Weights of a small multi-label image tagger.
Model: arch repvgg, norm batchnorm, activation relu, widths [64, 128, 256, 512].
Training: soap at rate 0.0028, batches of 128.
Data: trained on simulated fluorescence microscopy of cells, 195000 training examples, 14.0 epochs.
Rows from block 3 of a small multi-label image tagger, named by matrix and row number. Rows with one number belong to one channel. Each number is 128 + 32 x the weight over its row's rms, rounded and kept within 0 to 255. All counts start at 0.
Before each channel's rows are labels from the 100 images, of 14976, where the channel reaches its highest value: "lies over" is the class under the peak. Only what is clearly more common there than usual is listed. The data: simulated fluorescence microscopy of cells. In brackets: how many of the 100.
# c3: 3x3 conv, stride 2 (model.blocks.3.c3.weight, 128x64x3x3, each kernel summed), inputs 0-63
# c1: pointwise conv, stride 2 (model.blocks.3.c1.weight, 128x64x1x1), inputs 0-63

lies over: nucleus (96)
c3.101 [143 141  77  66 104  98  90 168 106 138 186 113  92 136 133 137 106 131  85 106 178 122 122 160 108 126  97 151 112 145 111 131  70 143 108  57 130 171  87 118 132 132 150 212 108 166 136 119 169 151 172 147 131 155 148 150 159 111 125  89 117 168  63  81]
c1.101 [173 145  87  68 120 144 131 119  95  95 175 150 103 120 113 119  78 121  75 121 142  96 100 123  74 102 108  89  89 102 113 161 117 124  73 146 126 150  76 137 131  88 134 203 152 175 109 138 150 129 172 111 158 166 170 144 143 122 120 142  75 116  58  75]

lies over: cytoplasm (83)
c3.53 [126  88 109 189 182 124 140 114 152 120  82 189  79 151  83 108 141 137  90 122 165 102 148 100 160 173 102  67 134 170 124 157  97  85 106 147 132 147 185 121 141 108 124 124 135 151  71 133 159 110 126 124  78 127 123 120  89 196 139  67 169  84 138 124]
c1.53 [ 94 177  99 200 124 116 136 135 163 119  98 197  92 137  63 141 127 153 100 139 166 102 196 110 127 198  92  93 148 179 133 175  71 142 110 152 141 143 169 143 161 105  97 141  92 126 100 118 127 125 119 110  86 152 134 142 103 156 166  92 173 111 150 136]

lies over: cytoplasm (90)
c3.72 [178 109 104 155 127 138  73 129 139 132 167 106  83  91 122  77 100 119 112 118 137 149 172 123 124 120 147  87 157 148 134 110 151 141 122   9 173 120  96 121 164 133 159 123 120  89 104 103 159 111  89 125 139 146 147 157  85 152 115 128 232 105 149 155]
c1.72 [128 167 171  77 150 114  83 141 152 144 110 119  33 123 132 124 156  85  74 122  56 114 167 191 113  97  89 158 138 147 102 148 106 168 130 122 132 111  88  78 143 124 128 162 143 126 127 176 163  98  80 149  85 115 138 116 150 103 143 190  98 116 104 146]

lies over: cytoplasm (97)
c3.16 [106 156  81 142 108 109 123  89 167  89  84 136 115 131 175 177 113 156 153 173  72 155  96  95 164 135 158 155 148  85  78 113 127 154  84  36 148 119 169 166 118 110 169 147 168 149 133  85 125 119  91  58 131 115  83 122 160 156 127 136 124 113 125 108]
c1.16 [111 122  87 165 150 125 129 117 204 137  63 108 135 140 162 200 150  95 145 182 111  83 106 150 173 176  91 104 111  77 155  80 116 112 106  85 118  96 120 127 164 135 157 112 112  74 120 157  86 135 102 111 126 140  94 113 189 142 179 152 139 107  86 138]

lies over: cytoplasm (87)
c3.102 [101 127  91 106 132 166 152 149 142 130 138 114  95 116 165  89  79 156 171 161 135 160  95 136 157 155  75 139 137 140 104 119 114 133 133 202 118  93  84  83  84 126 112 123  82 120 133 155 118 101 110 110  77  95 165 169 116  91 174 239 100 108 114 108]
c1.102 [110 102 132 116 159 158 167 155 142 124 235 111 111 101 130  81  85 150 127 164 126 231 116 117 117 113 133 137  90 113  80 136  99 154 122 103 139 110 130  68 126  96 123 167  69 120 133 115 148 112 119  98 136 135 104 154  59 159 112 123  95 118 179  99]

lies over: nucleus (90)
c3.92 [148 129  67  78 147 151 166 104 117 110  95 165 111 126 112 163 116 137  86 135 164 162 131 163 128 108 108 129 147  82 115 142 146 128 193 139 116  93  64  96 109 198 182 153  62 114 160 106 136  98 144 146 102  87 149 163 109 129 102  83  77 130 145 193]
c1.92 [ 83 107 115  93 157 101 123  93 110 113 112 129 115 134 152 133 132 126  29 154 152 177 120 104 107 158  82 135 174  91 117 133 142 131 134 143 135  98  62  96 117 180 180 164 102 170 172 123 157  88 171 139  89 171 155 125  98 127  94  68  86 137 100 159]

lies over: nucleus (99)
c3.97 [ 93 122 135 124 191 148 106 117  71 133 146 118 108 122 106 103 115  98  95 149 156 201 134 140  70 113 119 160 182 126  42 125 136 129 126 150 143 127 165 106  52 124  96 128 120 106 145 149 162 111 164 137 149 130 151 146 130 119 136  57 103  71 101 203]
c1.97 [100 109 135 106 190 119 106  94 155 153 108 142 114 134 114 123  98 103  91 153 153 238 108 145 105 113 134 125 186 100  62  96 146 103 171 149 120 136 154  95 106 142 136 139 155 180 199 139 140  97 145 130 162  91 124 105 140  65 109 122 111  89 117 182]

lies over: cytoplasm (95)
c3.84 [128 106 107 112 129 226 147 134 111 137 128 145 140 160 115 156 140 136 160 154 125 108  89 115 141 155 106  98  97 148 104 140 112 115 103 255 101 122 166 100 125 173 107 105 160 136 127 191 125 133 114 122 112 132 119 141 163  78 126 169  39 102 129 137]
c1.84 [ 98 201 176 109 156 121  95 120 142  67 180 119 167 135 100 141 158  77 133 103  99 155 152 119  90  80 212 141 110 104  73 110 116 182 118 109  95 114 117  89 135 114 158  98 135 126 128 167 145 102 158 123  90 145 119 136  90 121  87 106  55 100 136 118]

lies over: cytoplasm (100)
c3.51 [116 129 115 112 103 101 130 143 122 129 112 144 143 112 154 190 136 142  81 115 161 140 100 116 128  77 128 101 139 208 102  47 163 134 150 101 129 119 131 195 143  70 118 189 133  57  79  92 128 105 168 150 122 143  92 114 173 138 160 148  70 116 140  94]
c1.51 [148 142 174 142 126 138 164 130 101 175  98 148 117 118 166 190 153 141 108  97 155 120  85 101 118 106 112 128 142 179  94  89 114 105  83  98 125 144 111 106 132  78 110 187 109  13  81  58 128 117 146 166 124 119 118 107 191 142 127 150 122 115 115 107]